Weights of a small self-supervised image encoder: soap at rate 0.0021.
Rows from block 6, named by matrix and row number. Rows with one number belong to one channel. Each number is 128 + 24 x the weight over its row's rms, rounded and kept within 0 to 255. All counts start at 0. After the name is the row's rms in percent of the matrix's.
# convs0: first 3x3 conv (model.blocks.6.convs.0.weight, 192x192x3x3), inputs 90-107, a 3x3 kernel for each
# convs1: second 3x3 conv (model.blocks.6.convs.1.weight, 192x192x3x3, transposed), outputs 90-107, a 3x3 kernel for each
convs0.78 102 [163 149 165 118 115 106 121 142 150 127 139 104 164  58 143 121 122 157 139 133 135 155 166  74  87 114 153 101 155 121 129 125 117 134 146 141 138 136 135 117 118 146 109 128 110 123 126  99 111 111 143 109 158 141 101  80 174 143  77 156 153 142 105 163 150 111 111  90  93 131 164 181 144 152  97 116 141 110 139 130 128 132 146 155 184  93  91  95 123 144 134 124 155  68 147 143 126 149  87 133 167 118 102 106 123 131 132 121 130 156 109  63 128 142 100 133 141 140 156 127  91  59 124 132 156 180 143 109 134 110 104 140  81 115 134 121 178  81  91 104 144 148 117 188  98 188  92 123 117 130  95 132 156 146 135 123 150  84 117 101 138 148]
convs0.79 097 [106 153 115 195 126 127 125 123  94 190 145 122 137 153 115 140  58 108 120 118 124 153 159 181 125 118 126 130 133 135 142 129 137  88 146 116 124 134 139 110 105 124 129 114 163 152 146 133 154 123 110 168  89 146 124  99 121 152 127 138 108 157 137 136 129 137 148 121 136 134 127  92 126  99 122 143 122 152  56 170 126  87 123 128 210 208 149  98 139  68 131  79 108 128 124 124  85 167 138 131 134 143 111 128 137 146 104 118 165  97 117 106  90  86 183  96 143 124 110 124 137 131  94 184  88 152 143 113 125 108  90 123 162 101 155  99 113 148 107  91 148 183 117 156 123 137 137 107 106 116 170  65 162 143 145 144 128 130 121 141 117 110]
convs0.80 094 [190 187 153 114 109  56 110 118  99 142  87 124  85 147 121 144 148 176 112 122 140  93  95 150 118 117 120 160 153 153 128 100 131 102 113 128  93 140 127 158 141 148 131 131 163 130 166 146 105 132 137 152 145 127  83 120 114 122 149 130 168 154  68 125 161 142 111 123 128 118 111 167 105 155 118 157 174 147 130  72  89 106 140 151 158 148 104 113  98 116 142 123 138  75 148 118 162 156 120 164 127 127 134 113 110 108  92 100 157 132 117 105 119 140 132 115 150 155 142 134  51 139  70 169 146 162 138 160 125 161 119 119 119 121 142 175 118 120 115 136 161 171 134 147 110 110 113 119 110 174 105 108 198  99 144 104 147 137 133 120 129 141]
convs0.81 138 [121 120 121 146  87 155  99 201 103 106 144 125 179 101 106 114 118 152 128 145 128 142  85 154 139 139  97 138 122 125 121  96 171 127 135 109  99 124 135 135 164  93 154  89 157 149 103 143 132 151 113 104 110 155 152 120 120 137  54 156 105 193 104 130 117 122 115 156 138 149 123 124 157 110 117  84 103 158 131 169 106 144 136 113 193  39 167  70 183 143 120 162 136 160 105  99 125 152 103 107 125 150 126 139  99 145 132 131 139 138 124 131  92 147 113 150 126 121 123 138 141  96 123 130 134 153 106 129 135 149 162 104 143  89 138 132 121 142 121 112 128 143 124 139 125 130 128 108 122 121 153 126 153 138 126 134 127 136 117 145  98 136]
convs0.82 108 [111 122 137 112 148  90 144 173 130 126 121 141 110 181 131 135 159 112 114 127 118  78 202 114 114 196 137 117 131 121 103 181 123 133 118 121 116 107 143 117 139 118 119 117 138 128 151 124 149  99 151 134 134  97 101 130 102  97 146 105 128 135 119 131  88 134 150 165 115 104 120 139 117  88 126 150 145 127 119 150 114  96 128 127  98 228  80 113 199 110 104 168 139 109 146 117 153 145 136 119 121 134 142 146  90 138 127 124  78 129 149 150 153 127 129  83 113 109 100 110 151  94 148 130 130 118 115 133 139 115 120 151 121 125 128 109 121 137 171 104 118 107 140 144 123 136 105 145 163 122 131 109 149 132  91 154  98 172 103 127 153 110]
convs0.83 092 [123 132 105 113 110 127 159 105 111 134 136 100 159 118 105 142 119 138 142 115 135 127 164 134 128 121 115 147 131 142 129 124 154 136 117  94 118 142 151 179 125 101  86 146 100 146 102 120 124  99 109 128 168 180  94  95 126 112 109 184 119 157 128 130 157 162 157 161  84  83  82  69 152 141 180  95  94 144 157 127  81  86 190 153 162 158 123 119 113  98 126  97 103 108 127 126 122 134 120 100 137 123 140 124  87 151 118 139 158 109  99 126 144 104 130 131 137 181 140 151 119 118  88 133 129 121 152  85 117 124 130 124 115 144 135 178 122 110 119 127 119 141 113 126 156 116  98 133 136 117 141 160 149 118 166 122 165 120 116  86 152 103]
convs0.84 100 [144  98 152 141 107 120 130 128 153  92 150 135 133 101 126 130 151  89 132  93 129 125 141 137 119 145  98 142 104 126 126 126 140 143 126 112 121 110 143 136 196 103  76 162  76 112 140 138 103 163 121  95 115 117 149 130  67 137 145 148 105  85 147  94  96 139 172 127  57 151 121 127 152  89 153  90 138 147 162 141  85 118  78 123 158 148  68 126 158 139 130  88 116 109 113 127 135 155 149 126 143 130 164 134 123 114 157 104 111  75 128 113 132 142 120 142 151 105  96 101 183 121  80 157 107 133 132 129 131  97 200 108 101 167  85  85 152 105 133 117 120 135 123 147  23 152 153 135 196 101 114 150  58 116 147 111 158 160  83  99 136 104]
convs0.85 101 [138 111 136 111 133 133 154 138 129 137 110 138  83 140 120 141 184 101 129 102 150 143 152 151 129 147 124 131 153 146 101 164  97 149  97 149 121 160  95 122 108 138 148 142 147 106 141  84 118 128 109 176 115 138 107 132 154 136 217 125 109  75 104 127 138 110 133  83 132 130 169 146 119 160 127 112 163  99 105  85 159 140  73 144 126 165 159 110 124  77 135 121 133 124 141 130 131 127 132 166 145 152 134  72 123 109 144 136 112  95 115  91 131 120 145 141 167 120 124 100 106 108 132 136 193 119 147 136  98 110  98 134 129 123 172 142 130 101 122 113  90 115 158 153 130 148  74 120  83 130 131 163 167 118 144 106 136  72 129 143 145 153]
convs0.86 096 [146 115 147 127  87 121 137 109 109 135 117 136 123 134 117 152 142 158 114 134 128 118 153 125 161 142 117 135 125 108 142 140 113 107 151 137 108 123  95 128 143 112 151 192 168 157 105 145 125 111 122 114 142 160 132 144 123 161 109 161 133  85  72 137 108 147  93 136 129 127 146 148 113 127 120 131 150 110 121 144 126 131 139 152 131 124 132 149 119  93 129 160 145 135 144 108 122 169 134 137 129 129 125  78 134 148 150 114 122 115 111 118 117 120 124 105 136 131  95 128  91 113 125 142 148 151 132  87 100 101 168 120 170 206 128 136 126 136 116 138 167 114 112 165 107 111  92 137 160 105 145 147 178 114  89 129  98 180 133 158 150 142]
convs0.87 105 [148 138 113 100 141 105 118 123 118 130 117 146 144 124 121 123  94 159 154 122 143 131 190 111 126 103 155 172 142 110 116 148  92 140 114 154 160 125 166 109  96 139 126 115 113  90 166 107 135  85 149 147 193 124 129 120 117 134 147 110  88 119 119 116  89 142 140 114 102 122 146 125 128  84 187 144  89  86 147 174 148 143 130 153 106 131 133 142 119 103 146 125 140 131 216 119 103  66 163 147 147 146 109 122 113 143 148 118 171 131 135 123 138 116 132 117 126 143 108 148 128 122 114 126 142 118 128 110 188 113 111 133 120 115  94 136 115 139 124  93 149 111 141 137 146 126 120 108  73 146 126 156 140 125 133 155 117  82 124 123 139  99]
convs0.88 087 [138 134 142 165 165  90 159 148  77 138  94 133 125 118 125 115  99 125 121 139 143 129 130 153 161 132 110  61 155 136 193 142 119 139  79 149 151 116 130 129 137 136 120 125 120 116 132 121 121 110 110 138  92 148 102 172 110 119 144 110 148 136  92 145 109 113 117  84 160 108  88 208  69 144 122 168 149 155 147 109 124 114 103 129 108 182 183 173 177  91  85 115  98 171 127 132 133 129 104 143 154 109 100 149 107 109 132 174 122 143 110 126 141  79 103 104  90 116 120 123 115 118 112 131  79 166 118 128 114 123 149 140 119 139 109 120 137 109 140 110 108 105 101 122 125 143  87 116 158 113  95 102 130 148 116 134 141 113 165 114 134 136]
convs0.89 114 [ 95 137 131 127 142 138 134 135 131 106 165  98 183 138  78 118  93 136 164 124 145 117 140 109 112 122 142 147  59 170  45  95 200 132 184 111 143 145 116 120 131 119 125 125 135 125 135 121 153 105 109 129 131 144 195  75 113 105 133 152 108 166 104 115 164 134 101 160 129 120  99 119 138  64 156  81  98 124 181 163 142 132 131 148  93 141 113 156 113 127 120 174 137  96 116 159 127 126 123 129 109 119 116 133 115 147 165 143 107 145  91 146 115 139 123  88  99  93 168  99 144 128 149 112  58 101 152 133  94 129 141 136 135 132 109 119 140 116 107 111 122 137 133 144 108 138 121 152 132 131 118 132 142 148 136 134 117 143 121 116 130 114]
convs0.90 105 [148 116 154 118 143 107 117 101 134 175  98 117  94 126 121  92 154 117 168  68 128  96 121 148 126 180 116 133  90 142 157 118 154 132 128 104  81 179 121 177  80 120 125 104 114  99 150  83 151 113 127  92 122  90 157 110 134  76 167 131 180 103 122 103 127 144 125 106 115 106 138 129 145  79 108 174 163 115 106 107 120 179 137 115 124  78 165 119 156 118 101 138 115  99 120 124 160 152 143 135 117 140 147 144 132 100 137 125 109 103 139 128 155 114 117 101  99  80 126 133 146 127 115  94 147 103 119 168 106 170  77 147 142  99 128  88 130 108 151 187 147  80 111 105  81 143  86 132 127 137 113 118  94 132 129 123 137 100 111 130 133 112]
convs0.91 094 [108 100 146 116 140 130 116 138 158 126 134  92 146 161 144 143 117 122  98 163 103 103 147 164 160 104  86 158 103 127 117 122 147  88 142 155 137 111 155 121 157 147  94 105 147 134 118  97 138 120  85 144 102 142 174 119 153 195  96 110  77 128 141 114 119 124  84  93 157 136 174 149 122 142 134  91 138 137  95 111 164 117 131 105 111 192  90 123 161 144 116  90 151 120 139 147 114 163 109 113 116 100 124 159 142 145 104 125 173 143 147 147 127 137 130 128 136 100 140 139 134 127 128 166 125 150 147 116 134 127  89 161 106 114 181 133 161 111 116 146 136 147 106  96 117 141 142 122 139 161  91 107 130 115 128 135 125 109 129 144 112 163]
convs0.92 093 [ 98 119 154 112  94 132 106 140 122 141 124 136 105 129 136 128 132 100 154 164 122 112 138 160 138 138 109 147 136 106 110 166 126 118 149 118 155 117  91 152 142 137  86 127 110 117 109 140 108 165  94  97 123 121 109 100 162 152  76 129 110 144 125 128 147 100 139 177 120 116 113 131 106 162 131 159 132  93 153 138  93 202 120 113 128 107 146  80 169 140 126 131 101 130 108 131 106 111 127 136 142 141 111 110 126 125 121 102 120 115 102 121 113 134 107 143 146 118 125  82 125 124 129 128 113 121 177 121 101 145 133  98 129 131 106 130 167 123 142 132 126 134 136 120 142 111 134  88 111 139 141 148 101 180 103 108 148 140 129  89 142 135]
convs0.93 089 [101 133 123 124 110 109 133 123 116 133 113 124 126  73 137 119 124 124 153  84 139 145 112 172 118 123 107 132 147 146 109 148 117 121 134 119 115 121 133 151 121 103 114 160 134 139 136 126 152 128  91  86 140 147 106  98 100 134 130 133 133 141  94 143 144  90 147 113  99 120 112 122 115 137 143 125 104 142 157 138 110 102  97 101 107 173 131 118 152 108 131  83 176 132 171 136 147 124 131 102 140 104 132 114 179 106 122 125  99 155 123 131 116 109  96 119 135 109 169  89 151 118  95 122 160 141 112 107 130 140 118  99 117 145 124  90 164 133 158 126 113 114 109 146  93 134 114 158 123 116 106 151 160 149 100 130 113 140 130 124 142 117]
convs0.94 108 [140 121 112 152 109 119 167 100 155 152  97 104 116 105 127 141 172 118 122 106 126 131  73 126 146 141 113 164 106 109 127  94 131 140 124 128 126 131 135 102 158 135 109 127 128 109 116 128 116 161 103 142 165 127 100 139 103  80 149 138 184 125 117 141 152  96 119 103 189 113 107 134 129 116 150 115 107 139 148 116 150 140 110 115  74 167 138 120 117 127 135 145 136 130 140 121 114 136 131 126 112 110 207  90 124 126 127 143 118 126 141 141 116 131  64 121 161 138 152 113  90 108 173 137 112 129 106 146 123  97 195 149  85 129 137 136  63 142 167  81 143  91 163 139  80 109 143 139 158  91 111 157 142 159 119 138  79 179 108 134 116 112]
convs0.95 096 [178 116 103 137 110  63 149 166  78 142 142 131  94 118 116 135 122 106  92 109 138 111 144 124 125 138 152 160 139  99 129 124 119 115 129 150 133 123 120 108 115 124 130 144 162 183 131 109 142 104 128  80 149 115 112 128 148  96 108 139 154 161 123 110  96 126 164 150 121 109 122 128 155 165 123 112  93 143 101  86 143 127 118 142 134  98 148 166 159 102 116 129 121 145 124 142 136 130 104 150 137  67 182 175 101  77 106 195 102 131  84 165 160 109 106 133 118 110 130  91 165 167 105  90 123 100 115 143  98 101 137 142 156 138 155 159 114 102 124 156 116  99 100 139 155  98 113 155 121 112  98 117 151 141 130 120 155 127 127 105 139 147]
convs0.96 116 [109 107 103  88 168 184 118 103 158 123 111 146 129 133 168 125 141 123 108 147 170 146 127 155 107 122 128 109 105 145 145 153 129 136 128 122 119  98 181 111 168 125 133 119 125 142 118 166 138  93 147 139 117 123 173 167  64 130 128  90 146 123 133 139 106 125 120 133 194 109 108 111 129  93 146 140  96 160 123 139 115 142 129 104  99 184 129 119 140 138 163 116 139 131 148 114 141 136 117  89  97 191  80 135 165 139 108 148 156 112 149 142 100 161 120 123  71 139 107 143 147 136 120 105  96 115 116 124 165 123 163 119 118 152 117  89 144 138 137 101 128 139 131 107  78 119 149 119 112 171 132 127 110 123 107 169 113 127 141 118 125 134]
convs0.97 095 [136  92 100  94 170 107 144 118 160 110  88 145 128 120 157 123 141  93 119 115 158 139 154  90 115 117 144  98 116 125 111 183 124 170  99 104 138 171 133 125 130 113 107 137 145 116 121  99 150  90 135  97 135  96 145  78 158 135 172  96 118 128 118 125 166 146  89 104 138 134 131 142 123 126 147  93 147  91 175 152 120  94  95 141 123 145 124 158 138 137  81 122 158 119 128 114 151 145  79 120 131  94 131 114 145 132 134 139 112 142 131 124 118 130 138  94  96 124 177 128 106  85 131 114 129 112 137 153 108 124 137 141 118 144 122 111 162 126 139 120 119 104 119 137 166 146 122 142 110 146  78 118 110 125 157 141 103 144 118 142 118 130]
convs0.98 095 [163 127 146 116 189 119 120 122 121 134 133 125 182 124  91 146 131 121 138 100 126 171 111 112 121 132 113 102 152 140 156  97 115 142 130 130 127 153 133 146 135 100  99 130 146 100 121 141 155  81 125 122 156 159 125  98 124  58 148 152 159 144 130 123 180 127 156  99 113  86  81 151 131 157  89 110  94 136 109 165 156 152  83 126 134  95 146 122 152 128  85 108 139 136 166 146 141  95 129 133 196 129 110 130  77 138 120 124 100 126 107 134 142 114 130 126 109 128 188 106 173  75 122 110  82 185 106 138 100 170 129 126 123 137 142 135 122 118 141  88 104 111 126 162 136 133 133 152 100 120 124 148 122 139 146 131 151 162 107  87 111 157]
convs0.99 121 [100 122 138 152 139 141 124 140 104 167 138 124 106 132 115 166  99 116 125 189 123 118 115 110 125 117 143 111 143 122 190  82  96 111 130 138 134 121 147 147 140 118 114 136 116 116  81 135 132 147 108 149 138 141 147 104 123 116 144 134 109 142 124 119 135 130 151 119  99 128 139 130 121 142 146 155 107 123 107 135 103 150 115 159 117 141 112 130 125  97 133 138 153 110 120 148 117 119 120 109 132 125 137 110 169 132 128 130  98 145 124 154  74 152 106 173 128 108 127 129 156 103 113 139 163 128 157 123 142 113 117 142 115 135 106 114 129 127 144 106 126 131 160 139 157  99 145 123 122 146 147 149  99 153 168 114 115  78 159 134 159 111]
convs1.78 104 [ 97  99  92 127 145 133 126 123 154 103 174 137 129  78 108 167 108 118 119  78 105  93 108 142 109  95 165 111 135 118 121 155 146 115 140 123 106 128  83 122 178 153 103 126 135 147 145 124 139 136 100 186  87 146  95  98 131  90 186 140 137 140  79 146  86 114 115 121 107 143 118 142 147 132 116 115 127 130 110 120  99 157 148 120 151 157 156 121 186 148 127 163 126 162 123 129 181 113  88 135 144 143 124 149 119 112 144 157 154 177 100 154 116  90 105 140 108 164 111 126 120 100 117 150 154 175 103 134 131 120 148 141 100 110 121  99 140 127 151 164 123 102 104 119 122 107 111 143 176 105 146 100 147 114 177 135 158 151 107  77 126 134]
convs1.79 102 [160 172  97 145  65 138 122 158 127 156 141  93 111 102 135 129 133 130 122 145  99 125 130 125 131 154  97 124 126 134 144 128 105 102 120 164 122 129 109 163 111 156 133 112 127 122 125 146 138 155 108 113  80 164 115  75 146  96 159 134 115 131 110 120 148  78 111 118 157 101 131 147 131  89 175 107 101 110 135 159 143 153 132 128 144 105 131 108 124 139 130 141 133 160 147  95 114 105 113 122 113 105 107 124 130 126 109 108 118 124 108 128 154 111 174 165 118 119 123 143 131 126 109 149 150 129 117 130  87 132 106 157 132 170 128 184 102 144 114 132 117 163 100 103 110 129 115 136 113 107 109 127 104 175 106 123 133 127 118 105 144 127]
convs1.80 097 [133 131 142 124  83 123 133 143 156  62 153  95 126 152  79 146 127 155 115 140 116 136  85 133 132 113 107 128 117 105 117 123 127 107 108 157  89 112 120 130 111 118 180 116 103 100 129 138 125 135 138 135 107 133 116 138  85 133 131 125 138 131 133 110 127 145 116 138 124 102 107 110 154 122 136 130 104 160 115  95 132 112 142 146 158  73 109 117 111 168 139 127 120 150 158 139 121 111  95 126 133 118 112 157 146 174 108 130 119 130  92 173 114 182 115 109 105 154 155 103 128 113  81 121 165 126 158 180 150 128 129 125 129 132 122 187 126 141 163 140 153  81 170  86 116 171  90 131 126 179 127 138 131 127 122 205 146 146 107 167  98 124]
convs1.81 103 [119 148 133 130 115 162  86 146 113 118 122 147 107 110 131 118 160 107 139  95  99 142 132  90 149  80 136 128  95 158 129 119 166 100  79 134 123  89 118 127 125 116  79 121  63 127 102 161 140 100 149 113 158 132 149 125 107 150 133 144 100 129 119 135 109 175 129  97 168 146  93 166 123 102 167 123 171 153 155  82 128 146  90 102 105 149 141  89 144 116 152 110 127  95 157 102 102 149 108 157 188 182 152 153 116 148 169 161 127 114  82 108 120 117 107 107 152 123 136 124 123 161 107 163 150 102 144 133 133 150 105 166 120 141 146 113 106 122 132 188 152 124 153 147 136 144 136 130 144 142 147 113 157 134 140 143  94 142 107  95 116 126]
convs1.82 106 [115 124 115 145 136 100  97 136 107 122 133 105 119 160 138 157 111 127 120 120 127 144 125 120 132 126 102 129  96 112 111 117 136 119 122 133 154 102 137 127 135 136 110  98  92 110 151 125 106 120 136 146 161 135 152 147 137 136 148 105 123 145 147 167 105 100 105 148 149 138 161 102 156 138 134 103  96 156 148 120 136 121 119 121 128 107 160 155 167 161 140 143 123 105 122 130 134 116  93 112 115 105 153 172  96 138 114 140 140 125 128 156 129 165  96 119 153 152 136 112 126 111 121 156 138 121 102 137 118 123 125 101 121  90 100 155 117 142 173 110 122 145 184 130 130 115 120 131 127 110 112 136 139  84 150 113 126 125 124 149 134  77]
convs1.83 099 [120 115 166 119 105  90 137 133 103 171 140 102  97 114 129 122 125 130  97 128 152 122 114 169 138 117 131 107 106 156 134 118 147 107 107 116  71 141 118 154 179 159 144 127 121 141 126 167 120 173 142 133 110 151 143 124 129  89 158 142 144 126 134 121 134 151 100 114 133 141 127 170 168 139 130 102 109 101 133 131 126 155 146 189 130 112 180  78 120 106 108 160  82 161 138  99 139 131 144 152  89 128  97 112 139  96 136  98 115 145 118 133 130 130  98 132 144 136 116 107 121 167 112 133 153 120 120 120 109 128 146  35 120 145 149  83 118  85 131 107 154 151 142 129 121 136 137 109 124 154 155 138 125 190  93 130 114 108 116 119 128  88]
convs1.84 099 [137 105 115 115 155 136 105 104 134 121 138  92 111 158  99 102 150  88 108 133 112 103 151 143 121 106 156 134  80 136 120  95 168 125 114 151 141 143  92 148 147 179 144  66 128 109 126 137 134 110 149 143 161 164 122 166  95 109 129 112 128  89  96 136 138 143 116  86 119 168 115 144 145 103 127 140  88 167 115 123 157 127 129 151 133  81 147 158 107 115 185 157 130  92 129 131 143 106  82 175  85 127 146 184 149 136 134 104 128 106 171  99 113 120 118 115 151 134 144  85  91 118 108 142 210  87 135 129 122 121 178 118  92 183 103 119 105 103 128 141  89 118 128 122 122 102  98 142 125 132 117 189 185 142 144 128 117 142 115 147 159 147]
convs1.85 100 [120 103 128 146 136 110 120 155 111  92 150 135 123 149 106 132 155 113 115 142 123 140 126 106  73 138 132 119 140 162 104 102 149 152 140 136 120 105  63 114 107 107  77 114 140 110 134 131 164 125 169 136 141 119 140 116 114 138 112 127 128 116  96 160 111 181 122 118 115 110 109 113 117 125 176 107  96 131  87  84 178 125 132 134 137  79 140 104 133 144 134 156  85 170 136  88 148 144 124 161 143 136 125 167 174 151 159 111 137  86 184 113 129 128 131 114 147 143 128 103  73 116 114 151 161 131 112  92 125 134 145 136 111 132 132 114 125 150 128 182 101 120 106  88 140  84 153 145 128 125 164 156 120 118 125 129 138 111 144 164  98 126]
convs1.86 102 [112  95 111 159 127 132 188 143 120 144 116 148 123 132 122 146  98  89 149 124 128 128 110 132 113 129 147  89 130 149 132 123 153 146 115 140  88 132 116 124 139 129 137  67 105 103  99 145 132 152 177 112 114 135 143 116 114 138 143 122 120 135 118 173 133 134  96 105 123  98 110 134 122 168 169 108 120 123 161 124 159 136 169  97  86 154 146 109 120 120 107 114 121 140 135 150 124 143 108  89 109 122 137 183 136 145 162 136 117 149 105  72 116 138 157 136 164 143 150  90 127 103 106 121 131 121 144  98 139 135 150 190 123 105 139 146 184 103 142 187 121  94  93  61 113 126 106  87 118 130 111 116 160  97 137 142 175 166 104 125 151 115]
convs1.87 108 [102  94 114 149 141 128 139 135 146 161 140 121 120 151 121 106 127 103 119 156 135 156  91 164 127  49 143 116 115 133 147  83 133 109 107 118 122 119 104 112  68 100  99  79 141 142 151 161 157 187 147 148 110 137 111  88 132 137 198 130 111 125 147 138 131 184 150 108 168 109 131 136 111 151 159 106 115 127 104  95  94 119 149 121 123 148 144 133 159 148 125 141 132 109 120  94 134 138 147  98 133 158 149 138 112 133 118 152 180 114 109 110 144 114 130 135 165 126 146  89 109  99 103 148 137 124 112 132 138 146 161 127  94 122 103  93  98 122 135 142  90  78 123  96 118 133 115 163 129 112 137 139 160 125 121 154 153  96 126 180 143  75]
convs1.88 100 [ 68 128 131 157  96 151 129 162 146 121 107 154 105 147 136 155 130 125  90 117 146 116 127 115 141 138 136 116 162 115 102 140 117 141 128 112 138 145 116 136 129 155 131 108 126 153 153  97 118 117 153 116 100 119 132 167 111 131 144  81 141 137 133 143 120 150 103  99 138 117 110 120 158 129 117 105  96 124 145 101 135 134 110 101 135 106 103 140 159 161 120 153 121 165 115 156 131 108 145 104 113 129 135 117 160 104 136  98 154  89 174 152 143  92 117 158 104 164 151 137 107 128  98 119 117 124 129 147 172 126 116 130 127  97 105 182 157 104 188 121  98 126 132 131 163 128 115 119 106 106 133 112 157 138 148 151  85 130  95 115 118 114]
convs1.89 101 [ 87 122 110 150 102 148 104 133 119 156 119  85 148 117 108 129 120  90 135 110 137 102 141 103 148 118 160 116 125 145 132 115 112 120 114 123 149 129  79 103 125 150 144 157 123 152 128 117 110 117 115 137  75 118 140 103 129 162 105 104 109 160 162 139 115 126 138 107 141 113 121 141 116  84 159  92 150 189 144 114  88 122 139 122 120 120 148 135 117 123 167 105 132 147 119 117 114 154 113 115 164 140 153 128  88 147 138 160 138 148 118 131  97 129  68  88 158  85 122 131 138 162 115 176 150  93 113 143 138 132 137 156 138 131 113 125 106 101 128 166 119 151 140 159 137 119 134 129 131 144 127 126 134 118 155 144 119 104 145 101 120 148]
convs1.90 095 [117 162  83 169  96  83 112  79 142 108 137 108 162 141 110 117 120  99 146 130 130 121 114 135 138 130  64 118 102 117 156 105 151  77 116 160 117 107  85 154  97 178  78 131 106 148 127 160 131  79 118 120  65 149 112 134 120 159 145 129 107 159 186 136 108 124 123 145 136 101  90 141 114 111 166 102 113 127 134 160 120 113 117 151 119 129 148 121 138 133 126 167  77 152 146 159 133 114 107 141 180 150 120 103 113 139 110 120 142 112 121 102 121 134 104 120 131 123 103 117 128 111 154 134 128 135  85 131 159 146 149 104 107  92 120 124  87  94  96  83 145 104 147 173 162 112 121 110 108 159 165  96 115  81 126 137 138 123  89  98 126 115]
convs1.91 096 [127 131 111 118 147 178 135 123 173  78 140 125 128 140 138 107 105 132 122 110 109 128 166 125 136 129 119 113 141 128 104 138 126 122 124 169 126 117 127 128  98  96 117 102 153  93 159 121 132 130 142 130 106 120 121 127 130 114 102 127 134 111 117 153 141 142 155 122 117 101 105 137 103 129 153 151 139 140 135  93 135 118 119 109 161 114 119 160 124 134 104 125 102 150 135 119 200 139 137 144 123 124 131 109 106 128 145 146 154 120 129 133  75 107 156 111 148 156 154 143 134 110 102 158 122 154 118 144  83 146 122 124 164 106 150 109 127 136 151 124 120 174  85  79 108 133 136 115 132 140 129 124 129 132 117 105  90 134 113 158 140 108]
convs1.92 100 [162 107  85 141 103  57 137 106 131 117 162 118 131 129 108 165 130 133 151 127 141 126 154 117 127 133  95 113  71 144 140 140 115  87  99 150 103 159  70 125 142 149  94 122 103 132 125 138 123  84 147 146  91 153 143 148 101 121 140 165 124 146 151 129 120 138  85 111 128 147  74 114 142  99 169 114 116 150 136  86 130 108 125 138 131 123 142 113 120  95 137 165  95 137 147 122 143 104 138 155 125 137 131 118  93 132  91 108 124 125 133 122  81 130 126 122 122 114 157 107 142 100 109  96 144 132  88 121 112 155 109 146 105 169 157  77  58 100 111 162 146  83 110 136 196  77 140 122 116 133 132 108 111  95 119 116 153 120 113 149 150 131]
convs1.93 101 [143 130  86 126 153  71  75 149 126 156 157 101 126 159 102 133 128 118 178 108 132 119 112 138 131 123  96 135 111 161 153  79 128 107 129 165 142  97 123 153 104 149  79 111 125 128 150 150 127  91 157 155 120 163 127 147  80 159 105 133 177 138 144 125 113 158 102 123 121 117  95 130 124 100 177 108 104 152 117 135 132 143  94 159  80 141 188 134 129 146 123 164 100 154 149 134 132 152 124 125 111 117 133 155 140 106 129 124 103 133 148 171 125 157 154  67 109 119 133 137 131 141 114 132 159 117 114 146 168 131 174 155 101 147 100 127 120 116 107 104 108  80 125 106 158 113 120 126 107 113 132 146 153 136 138 157 112 126 136  89  95 110]
convs1.94 099 [137 107 126 148 152 128 122 119 111 122 133 115 123 148 111 107 111 154 147  96 151 130 115 168 106 120 111 104  93 136 106 122 145 139 112 142 131 142 106  96 159 134 168  94  95 122 114 142 136 135 112 134 170 168 128 102 126 137  97 154 138 123 101 112 158 129  97 139  93 140 128 153 152 120 145 130 116 136 114 107 136 116 158 105 140 123 139 151  86 133 152 156 124 117 142 108 119 143  75 114 140 152 147 150 149  81 141  93 147 122 116  92 125 149  94 129 104 128 147  90  90 139  60 165 140 165 145 148 112  91 190  89 144 109 111 141 142 137 163 107 139 132 137  94 107 111 130 106  83 223 151 128 173 109 112 142 191 138 119 169 184 132]
convs1.95 098 [111 165  56 145 131 186 144  94 147 134 145 112 139 157  92 100 146 112 162 138  99 166 157 124 110 179 138 120 139 127 100 131 156  96 103 170 116 127 124 158 124 147 111 144 157 125 119 142 158  98 114 120  88 124 120 142 119 129 174 136 136 133 104 137  88 111 126 132 158 133 101 125  89 107 159 142 147 166 113 112 117 128 153 161  95 146 122 143 101 162 123 150  71 138 154 127 126 144 107 140 174 138 137 110 156 158 137 125 120 107 168 148 144 116  58 116 128 122 135 154 125 166  73 137 134 111  96 129 125 175 161 132 173 114 138 136 135 138 126 123 130 131 158 132 108 176 131 110 125 174 134  83 108  95 151 134 148 110 142 166 149 149]
convs1.96 102 [ 86  99 150 166 120 150 128 156 169 109 160 141 136 142 133 119 101 164 129 159  94 108 140 137 137  62  94 110 140 119 105 158 126 122 137  94 150 133 123  99 178 119 118  98 107 170 134 108  92 148 135 136 109 130 175 141 129 165 162 129 142 112 150 126 150 164 121 118 100 119 130 121 110 108 130 126 145 140 120 116 124  98 125 108 154  92  66 179 124 128 125 110 171 162 153 147 108 142 138 112 150 169 128 134 161 134 154 174 131 108 101 168 129 141 135 109 141 162 119 108 113 125 133 186 135 104 159 131 167 150 176 144 110 136 172 149 110  80 163 110 133 153 195 117 140 120 140 138 143 121 161 164 167 115 125 144 111  74 124 102 122 108]
convs1.97 095 [115 119 171 165 130 121  77  95 188  79  85 153 119 152 167 136 101 124 126 146 140 116 125 119 129 150 117 113 159 135 139 145 135 128  95 156 112 146 118 178 129 101 128 140 145 141 153 151 110  95 129 150 134 158 149 134 132 140 120 103 123 109 122 117 125 180 108 153 125 134 113 149 114 117 131 164 123 174 131 123 101 169 144  79 137 134 106 152 150 163 143 141 115 151 114  99 109 155 130 111 136 145 111 103 145  90 119 122 151 111 150 127 146  89  90 110 152 179 144  96 124 141  78 136 162 139 100 155 118 178 151 103 155  90 143  98  93 147 166 118  79 136 126 122 110 152 135 113 134 156 133  98 158  97 148 105  82 134 162  82 149 145]
convs1.98 095 [ 97  95 114 140 127 116  91 140 163 124 121 101  99 162 123 167 138  84 116 115 116 118  91 129 126 109 109 128 120 166  96 105 160 115 127 179 136  87 112 154 114 119 154 147 126 131 188 138 100 117 120 103 125 126 100 103 121 142 158 114 110 159 119 109 148 162 141 145 141 107  88 167 145 118 133 118 103 153 123 116 134 140 146 107  97  92 172 144 123  83 144 175  94 159 139  96 139  95 147 139 133 103 146 127 148 123 135 118 160 142 138 112 169 118  93  92 122 152 135  98 151 120  61 156 152 130 147 150 140 120 142 112 126 127 138 116 122 128 157 132 111 117 175 128 170  82 108 181 125 122 132 155 153 138 200 128 137 142 112 182 108 121]
convs1.99 101 [124  94 130  96 176 135 120 152 111 146 146 109 151 156 111 118 150 108 135 129 123 155 112  92 123 165 163 112 107 152 107 125 158 133 112 142  99 139  84 102 127 127 112  70 114 108  93 176 115 111 171 143 156 119 146 128 111  97 183 134 139 147 159 108 114 153 146 135 115  89 120 118 110  71 182 117 113 136 124  82 124 120 149 137 136 127 152 126 114 126 136 126 118 110 173 106 146 154  91 153 167 138 169 144 121 128 163 149  82 146 173  98 121 134 143 130  76 143  91  97 131 129 124 144 154  73 101 107  97 161 106 142 142 117 122 143 127 165 127 155 140 126 136 187 116 157  99 145 177 159 137 175 168  86 114 132 152 131 143 118 101  88]